{
  "dataset": "single toy objects rendered from many sides on busy backdrops",
  "encoder_norm": "batchnorm",
  "encoder_stem": "deep",
  "text_encoder_width": 320,
  "text_encoder_norm": "layernorm_no_bias",
  "text_encoder_activation": "gelu",
  "text_encoder_mlp_ratio": 4,
  "text_encoder_fused_qkv": false,
  "text_encoder_drop_path": 0.1,
  "optimizer": "adamw",
  "beta2": 0.999,
  "max_grad_norm": 3.0,
  "epochs": 7.4,
  "weight_decay": 0.1
}
Rows from block 10 of the image encoder of a small contrastive image-text model, named by matrix and row number. Rows with one number belong to one channel. Each number is 128 + 24 x the weight over its row's rms, rounded and kept within 0 to 255. All counts start at 0. Numbers have three digits each.
After each channel's rows are labels from the 100 images, of 14976, where the channel reaches its highest value: "responds to" is what is common among them. Only what is clearly more common there than usual is listed. The data: single toy objects rendered from many sides on busy backdrops.
# convs0: first 3x3 conv (encoder.blocks.10.convs.0.weight, 96x96x3x3, each kernel summed), inputs 0-95
# convs1: second 3x3 conv (encoder.blocks.10.convs.1.weight, 96x96x3x3, transposed, each kernel summed), outputs 0-95

convs0.72:163100134124148118110142110099092135127095125079100147079117120146115104107104109134139100090135104108127114148123159110118141162087120122123123085103128104142096047105130175137107153142091129128143084126142130101094106118152119132131081121143111097122125102134161118152149096137096102135
convs1.72:138156168109096140146115129119140146109174137176107117172162163120123115124145136132183136155135105184166100120080097125117136122126141135140117173139093144138156162115114082139142158113165138146113149107127124144128116153125114128146136150127129153102139158150101127153070116178130132098
responds to: umbrella

convs0.86:102141084121119157109168152124140134147139111130133088100167156115090127101137090119125105140083102107133108113153124111121134108118107131162128112099173104104150102153107137088101131135087129106113123095093100090090095155087092126122131168110138131130101109121097159105124130169156106157
convs1.86:169080124116097091135061124098104151126127123140107114116111136112128155104095123145135119112122084162108093145132110127119150123124099176110093176141094103069125129152126140153127115140099142128119153148126132135118091104128176115114093086162087119124126140115141112104114142122081110144
responds to: tree; ice cream

convs0.82:140134157124111127063116128156128114111168113156135115113158116117145111117095107100110155065109107108141131121118114113104132120123094126112112129084076147163124149123124124129130122119103103108100124099111074119082117136142122042086120144127114128117133142120119096167114104170120117111
convs1.82:125129112200159122092132143111135141107141139134124123106116105110092138108098139121103112101118142154093099126116129127077165091145140161109122119137137166095138129144115159063155098108116130136108137130121137100075100063128096097141128119157114144156158151117138108092125141092138132149
responds to: flower

convs0.53:166097144145103085131111131098102128151115125074129110105142112116109105143126136150159128127144135085111078171103133133101109133108106156152126129099114143119113065139142178158138140149125098133100135084141060090157125112101119150122084117125110107131127109169128141135153106141102136126
convs1.53:103120133078125134101100157119119172083151123186118146119130122127145099103121059133116175116111101164124136106098143123114124122112128132088103122170113089117145155111113071119108134103129137133130115093115103123084101095133126083137113117104119146111119121120092132121097116173106131103
responds to: level; chair; table

convs0.87:184086112113120130119109109129141135191130101087108129154099095120077136109155157142135090124156133129133114131118125098132098153155146114142126134119069134109128115113112147185139122072121100157131096095135098104115121119151123151093122089111124136126106131108122153136129076088131117156
convs1.87:095124146110097139132118125108080134132122102107119117100125119093124091128116110164107153101117120110119120088122143142067131147122114128101139126117142101097109112108134096123107103143128106118119111122101099065124121110074077153105149123128089093120102146120133091119121070161086091096
responds to: chair; ladder

convs0.4:120084116117149104127111085136153115167093134090100087130160149118084144105155098114122117122139114099156120117145127098097116131134169098137154126058115127133111104118144103139106146125087129157142123114142116110105130111107112110124155099147108098109169150096128142143097077077143105100
convs1.4:129147109124124121165165126082096115119102081103103113102112112112139107101092124154120125121138106096134087109131106106072154113143113125114102152090117118105096086152102127142100117117105138127074113128098144140142113132085123117103143142096082120089097125123138087124104092131107086094
responds to: ladder; flower

convs0.19:149108113135130130168107112139148078105159151111127101131148147112164110152101108145115156167159139106163155126129102140043152122140123122126154128108097162122079146130128138114129124157140062137122129124126096159123160138103134119130152116139125109103089122114116090184149097124158140116
convs1.19:138086133167128088152128108097121152099095115117088128147098076105086112114098153123079112077133082110100085108141138085108149103140166132100130145135124115104092101128145119138155137121085146138111085136122152127103135119116137134125130104094123106118124152121134095104103134098119121084
responds to: flower; trophy

convs0.63:096095130150132096135131121143144124151136127118113135149119171147119158135136091187134115144151129096165108095149118139113159111132172178126145189124154138114107139098128139146117117141098159110149094139165120144146116091134178133111108096152145129148142138094113137184102119088171106118
convs1.63:146098152067093096118064100100110136107105104118117148119134097104087069133122140090136142124140121113121098139106124097128064120102094119120110106098104127126118109139149108118134117102123107117110133113129118103097084125099090101095089113101113136076125130157141125127135113123102111136
responds to: teapot

convs0.48:144125142131135115162099095079122132133135091103086124144155135102110137138139126181108142122182122124114082137138117130125077128159138192136148185129137116133137145123165118158172148134137112148128135145160141087137118157102130177100141116140127098135141138162152139130096117088091143115
convs1.48:122096102142153123059114114151098140109141099163141122125120101120150125138127111098125155107043131103136164106115103126135149094102129132125096050120154088111141133132107114100097126137114154122133130135112144109120142093150152083115143100111134125133114114097076139114133120120125158101
responds to: blue

convs0.25:114114093098128087132116111137121128146102090111089130124115147136048148120162094123152100129158104093169118121153154113098108168096157103116137092097119108100122097104116142114121133150107139100128093110145143104143112124124089131094134097112119117117121123126186157119108083092136127119
convs1.25:132173093129109126144135103113098125113124100119123116106142148080167092102096150126140161105103115104177095113113094129083145099122123142125103151103125115106117117147080119114090129104104141105092143116117125136116123151092127144094112145108087135114112138097076091126079093145115091114
responds to: ladder

convs0.79:136126112105124140089120133122105126130128127091131108141138135120132122112113125109093092055135102131083130133102097125102156128172129134122105098091132144115069115106085102131140130139114095138114108105104100124096088137109091054119153157100117126111096115092120096172150119149134135122
convs1.79:133095172145128122123122138149105135134120131152112150148110092130165110145111139072113146167206103145104130147150120152156151130101146156142184118149132166134150185130143129118140138146168122170139111150117139142126154139115144096141146121114135120126097152174158149139161139083142132097
responds to: pine; rocket

convs0.88:143127145128129111077089121117139093121128120117119124100119123135144127129097111098090161072134113101168123162121135096066140148109128126116152093099085109141139150115139100110145129120108091110108117090120097126090100131136106052114127081093118139135109159136088126127118104117127124102
convs1.88:150166107169162142125158118125128116101141116135113103104126081116116134098083128130067118072099120135078101104127131108059166093129115117080158131127132130096114124143123150097130123119106122121123133111130130135064105111108096118112130141134114114153156140096092091134119124123103111138
responds to: flower; brown

convs0.42:128048115114127141083090116126149102132099136108124131105135115159131122138153128161136101150099122108130124148077078105119143115132099126126093131092147127139149139093109109135100119076138137103079147146145139068114138114114133138131114129126130150085122094082128125159120081119111112094
convs1.42:117146120082141124132138191137126125108114120111132156100163122123136139091127116152079105128123085099101129097171164156081098132129139141090139147103140112108133138154108099155092100111107158120099144148102095156128096070097097118130124118130117122118076114125143124084144115119120106148
responds to: bottle

convs0.49:107153099139094143072097148126127150096117123120142104150140096133104124113126091099171094043073113144129118148121100127108114139129109115113132053117115105125137133111113114144147120108102106112099127108129098095134110131134130132151169095129134157129112145145161090119106120114089140113
convs1.49:157129129137137160123125169146120140125121145150153120129167127161153136124105135152096146086078135117116108112146131154085117079133134130112170102141146087144123124170120149067117145155127101149158145095159106132111123153084122155133146203121122149156147139134117099095148133160107126107
responds to: candle

convs0.37:133122122105147115136128133106095103155088102092087152120089159137051144149156098102141092121175119091156098139131159092128121168121118130140129133122130122124118080122155155137104133145099148120093077110138125098145096131149078138128095122134122110108113146131172156125145120106124114149
convs1.37:135147117125115119108109107111116154130142112156146101131168121089183074120114151159134151121090114135142105098112090150075141096127132125125102148115116111107124135151078103120111134111130123113135151105107129118119132129068107134110168126103091152132124126118090106142059083151104118087
responds to: ladder

convs0.89:134111141161141155086116117108138136089163147155108128159139147152157120117100126133109172148086112118100132102114110153033154119106121142124141142120129120133120144106150133107128108143139069157132127126134117139106164141105151121133134139135123100128078111142099118178159093082168124131
convs1.89:142110149106103113139109132117128120128086134113118115121101087111075142145084101129071093086120124117083098123140157095090107138110115128101145146108130135103093127118158144140157112107120149143121096114103123086108104127086120124159141105098116095130119114151149081073125142140096152093
responds to: candle

convs0.1:107126111132155097149137121113125129138120128106137149100139118159090145127153112217129091139073149131115097145127121107147119156180090196111129172091090106130147144109131115135143119096127138131131075125129105105132129166133126163139132136135116141104119076129110139103120122157111123146
convs1.1:159125143138152115106104108142138115114131112124138175118201109106160113131112105104115195109108129097151124127095111146141105124135083144102090153138196124140140109165143130126114117133128119134143174126139097118142122078105122139129109107150118107126112173105146124116122155084082140106
responds to: purple

convs0.50:110081103136080119077162129129117108094132111109124113138097090145100127139115139098108097070090116130097157128126108108112121177151125116090128034091110109108130146134121110105119113129138093108121111140114122118104159109123093117133116125122119088117133114132154099095145128114123149115
convs1.50:126137154185148159156142175158129154102152137124137140123151123147137148152152125113119140110135138141130167160167147134136136132119175146119189144139136123139144156127192150086134166149157141164148121135120134108088150142153103099135158124113145139161161117154122182121165137121153164113
responds to: from above; bottle

convs0.44:127105130112140097155137094115105145151139113089122122095143153110110096093133111142126104126168126109141119122147147127051121151099151080154135089092074119139133100115157123108123160154085099138111107094130111102119125096096104132118131106136105095131114099136154128110105076086121110113
convs1.44:118169096111114141150133125085103139125090098136104104110138131098127110115100139153127149118158098135161093139095076104089175097115094151114094148130124146089112105139104128131108120099133138139111123106115132087126132147085084133109144136103086140107087154120151105141106100165117086105
responds to: ladder

convs0.92:136088134120133140103127107099103127146109109089144100136139073121108119105110107106118100091115093126096137090103105106090101139154096098107123104151090096124094100127092140127130106128125113138094084092139094088155114159092098130112156123122109138116107131136133080133108131126072141099
convs1.92:137155149172154166103125159116105176147140136148122165148159161155161153123113118125126135122099130157154117159151138142124130141100149188152172159153145116148174162140148136089123141138111142175155164121096140135121131131137140108188175145164118127132162138164127139134143126143130134111
responds to: red

convs0.54:129129128105095106129138106153130125123118116093115100103092110113115137092152125174119084089162093109121142125131155092110162161132097147108098151162083132117079100124122093130165099160102147119106100112095125092122098157085136111121138134134120115106106120109177152146096104151097125139
convs1.54:175152115132176177133135129106106134104132121131139143134172116117181118139084116118125169116083155121129092152115085154141104105120103128103107118113172113154145122160122149106112138095125095140130172148125102121110125153132124117114137161162119155135129184117096088088152100118098110106
responds to: orange

convs0.91:127098166098081122136115124121151156157112114127111114117142174125101135127147151166183137146150121127211119145139159114107131123123132130143153129087096131154100153156184135154137153157113094136132148114155086123154127125111146157123106129149143138134156155169142147163098123093142126151
convs1.91:098149081143116135161147125120110074095119114117096133110127108129092122108096082119117161082083116094146122103116099088120104106107149132096123123127148105107103099111082111104104105112112153087107122129151112159111108137133132130093108134098113136093108120064092123113122098116123105111
responds to: candle; orange

convs0.40:110129093112116107129124127136131116107130137127158119148143095140116135132128133104100118091130136132118115155124114119155146143177084115080110104097104145143137147109078115097128109125115165104125133162071133088090155170140181191149136160114136146113108070122144102143124138116086127098
convs1.40:161139130110123145122106134142136122132094146119149157133206108127183128139102138133104159115110156146124133172117134177147091127116085142120108137150151129162131127187148122157149152113156092152157200138127129125136126133110130163147129148150130123145147156142175107124150153115092141106
responds to: dumbbell

convs0.51:140145141095123107121133089027141099121133055123119087127145138127131126130129122154106127110142123131136069132132102135106139139125137157144143190102123099117142142120159109157132124156090130131128150129138106104131116113084120136063136098125112115120126139134149150152104116087122140139
convs1.51:134113120138162140079134137170102163109136140152107137109114104091134108108145137105113118111129101139143185124089110090142125094112143097105095052092137118121127136109118098083079144115116135134125118128136174131126152147160144086129169118134118154112104103129101108125137120090087130109
responds to: candle

convs0.17:094113119097090128110115105088135104141121093103107091176153159083108124112133130135131109109132125142143080111089058102074102105114143140141102092116126126115092101107132091112127126145127084124084124116135107083126116136120073152106118126109139117097118147128131143113124106153144112121
convs1.17:130080106175139103102115139195098135126133134161138149109110083095146126085114132106114115096144093138125148130154141132153141113112124141137148154095123146105145158157074134086111138127123143119128159143111141110120135110096148077126094111143096143163134129110099105113112145065096110124
responds to: candle; orange

convs0.55:146139151117131118133078114131127134084122128114133148130143128141121147111158160152140106126139168137147081140084144106124114106126171142091100146062166127150113133106148125116146188127111106156122141096093092129060114153116140084121121157144141130129161132125131145171101114103093114129
convs1.55:148103117125148067117155110134125069095123124113115119112070110122140112114098111083090125105139136052121126113143097128121112134090144123110137115103130124112131142106121149123119070120138140137115113124103127102075144139106116109125123108077107111114074112116103116089102106156136111119
responds to: from above; bottle; blue

convs0.2:141082116106104117153114105113138131141110096073135134098132108130116107124133151170112102096175124127109140148110130092100149172147108104101124118110049141124127119089097110118132133111129141119103099108124115067140115163137090120102114131112137131108107120113126105146101089141080102095
convs1.2:090131129118141117121121136095102133176119146164096173158129146124143107103122096128136166159141106155162092139117133145099177109135113153168155143187145114118127144119108123144132110130131111162137102129146136109158140099102098157167145112100112114131070163147169151120117115160138093094
responds to: dog; table

convs0.39:130107130130128171117170111094154095165160136143113100115139173113136134124170106083154153161083112078126136098134106141103118112124131152189146143073159124125122114150161122135098149132103093144117143092132128121130140104107112100159124137127133123125113151146088145130140087108176103117
convs1.39:146125132087089137148072124107102137120079118116118115110115099127120128116086117141084130119143113129087120150133156111104100122112067131113131137102117139116077119129130127147145119122144106124121112107098125102122101161057135132120131127117100106112124114143149064100139118142053109109
responds to: candle

convs0.28:150154162118096135081159123172118143133122114112130099158099117124147131132084144145106157064061131108112130163153095122088106131162096153118105141098102124162138123118115120120114152136109091089128116109128122130101109149085104128138099108123138117126113162160137123132078137169114139106
convs1.28:109115119126140208127150149119115179102131129158168111133108131136110136107103118136115083124073134141126116103113111119115104110109147109097111102130126111128144115164095126068105101112138133111111122147105126139092116153171097097136125182108141152130138120117103109103138131200157123120
responds to: bottle

convs0.95:110106122121129131157137109155115089131114120097096075114137141101111103091177101117155121110140116087171132098137159127135164176128173107147122129091107129092122113121117107173108108124091116146104127118152104136134079136125126133082129094123108156124151112107111164144098105119179123157
convs1.95:126120134121093117076097143118097124108129094158097124128125101120085137138105121141109139107110114136113100094142124089107127140109096148107163110101147141080104169137102135178089095114138131106148129152130108120106066079101137100107114154139110124102111170104122081100137112113109102130
responds to: orange; dumbbell

convs0.73:160095130130099140102121095167121163123135112078170095122132075105101135140137126132096108063094141138139126125116091134130107161121113097090140088091105118120116134116135123139136128128107111110123106143105127062106136153134127158102129125126131099129163101123141108082114115072097148109
convs1.73:118113139138131127107125166145108111187163129157137169155136158161140145152165128137164150114137153173168123155113121129139126132120134107162142141165156129142169179112127125126126162148162142144152144136098158094157194112126121128138166153117144133129110158155159147164149130153158167125
responds to: tree

convs0.62:136111086087135082146105109129146116149118084099144131124125145138065146119138113131115089099154129118123119129118150092100114184137113090101118105126073116102132126120092113103111141135133134082115107090113131070157102160136090122103086108113145124120118100115164154110121099144116119121
convs1.62:125151098125106105143131097093098128171097096137102122133113166098155095105119146143147154142139098116171094114127091118077171100148122156180120168162136113094110113126105114147118119132114113121115097106143130121160128126091113159090108127092091130107115138118116133140084089138128090103
responds to: mushroom

convs0.47:135069091100140132135125123131132072180131123108153107165152147144112128148170085126109080113125134122115129168126144125144126146133129124146151173087124155171144129124116114099114094127118168129132139134101163100125121144117147096142144108125130131116122069085153176092154129105097128143
convs1.47:168120133090126137098070143140131108130137107155120128102231148130161148117122155107122150150131133165104094164115102172140135102141097145127097110175107126146142148147108107150140168117124119121129172116094158125125130128107154133100108176119123146111133112107145135123138127161111120121
responds to: car

convs0.45:141147136122132130126099139159128139097173138163114145145117098118131126137102109136117173084109159110122145111121161097104142152114094160111141115121072155087107138096147120126179097131128108125112112117074110110102140141159132069097100077098112161157112135101102091141134133145117123136
convs1.45:101151149185136110128158125131147152116135145135127112090088114083081112119088141105111132079095129138121120118128144116094174148155102122107135124114130166103094110123135112067124091094116111113097116138114139097085141120115120122152141091140138130143151179149095072113120135114144132136
responds to: from below; trophy

convs0.26:116143130129143171124145129105092160151160133125114127136164179105096112147129133166130113150105115120142118107082110107129130108136076136167109141128130087145142121164119144108108119127121127102156130111118087102130113167128118157106098189135134143109180161110060169143092135130130149122
convs1.26:118102104176110094138054114113146129144130140127123139153084083117122110137127107129101151068129126131090123116116095124140105140128085171093100138116135137096121108145122139098149089116134115107110119143149149091098126063112128132094081088120130145135152133105117114123144133104095137105
responds to: tree

convs0.35:127093103083114121117150112161132076190104138119098123123091095135139129150165137138105111159137115087163132128081141144129116135120128125165088141151086136134170136109113134202097101079133156122114112116157104132120135139101131149133126106114101134122128150119097156126132084107138146127
convs1.35:140132133076111122132112133121116141102111101091129127107159125124100122096119106179101113119111099109097118107134151105101071130134098121085134141105147112126085114108131088150129106111150148118096134127123110100119082113093118117112120139147106104103104114129141077105136087137051087142
responds to: ladder

convs0.65:113122144126149154096084142102126103129141100133100104125163182116109109113090139161136108155111125145188073114142103088135131114100139119136155123121103140117125086142134132136086126145117120130105147089141084095126134155134116137082118149139113157095142120122091155126139122156202117122
convs1.65:161092103124125093094097120129129117138136130123127135108131093087160131121127141107094103093155109145088145099116116124091135094146148135121115114109120099100147136123086140135110127086098150112117142128114147126115119026127114117109092085118105150122127139086147105085118125076118125133
responds to: hammer

convs0.24:137064131127064050132098110089117137146116110090142131100138123118109120145139154173121134103159135093103094137112141097108142155118104125118112141116105153134097100137129139138134162120119111125108115108155100095139141113108125161124081118121132101113148094154115123142105125175089149094
convs1.24:103110130121161157117140160102123181130136127199088148140112126132129122105120065125125177140120099164136113130108131135114151101143124142142125111194110098124148143077101088135116112119138121143138096133129102089137125090170097115143130146094146130103105122122115150116121117176144118102
responds to: level; table; chair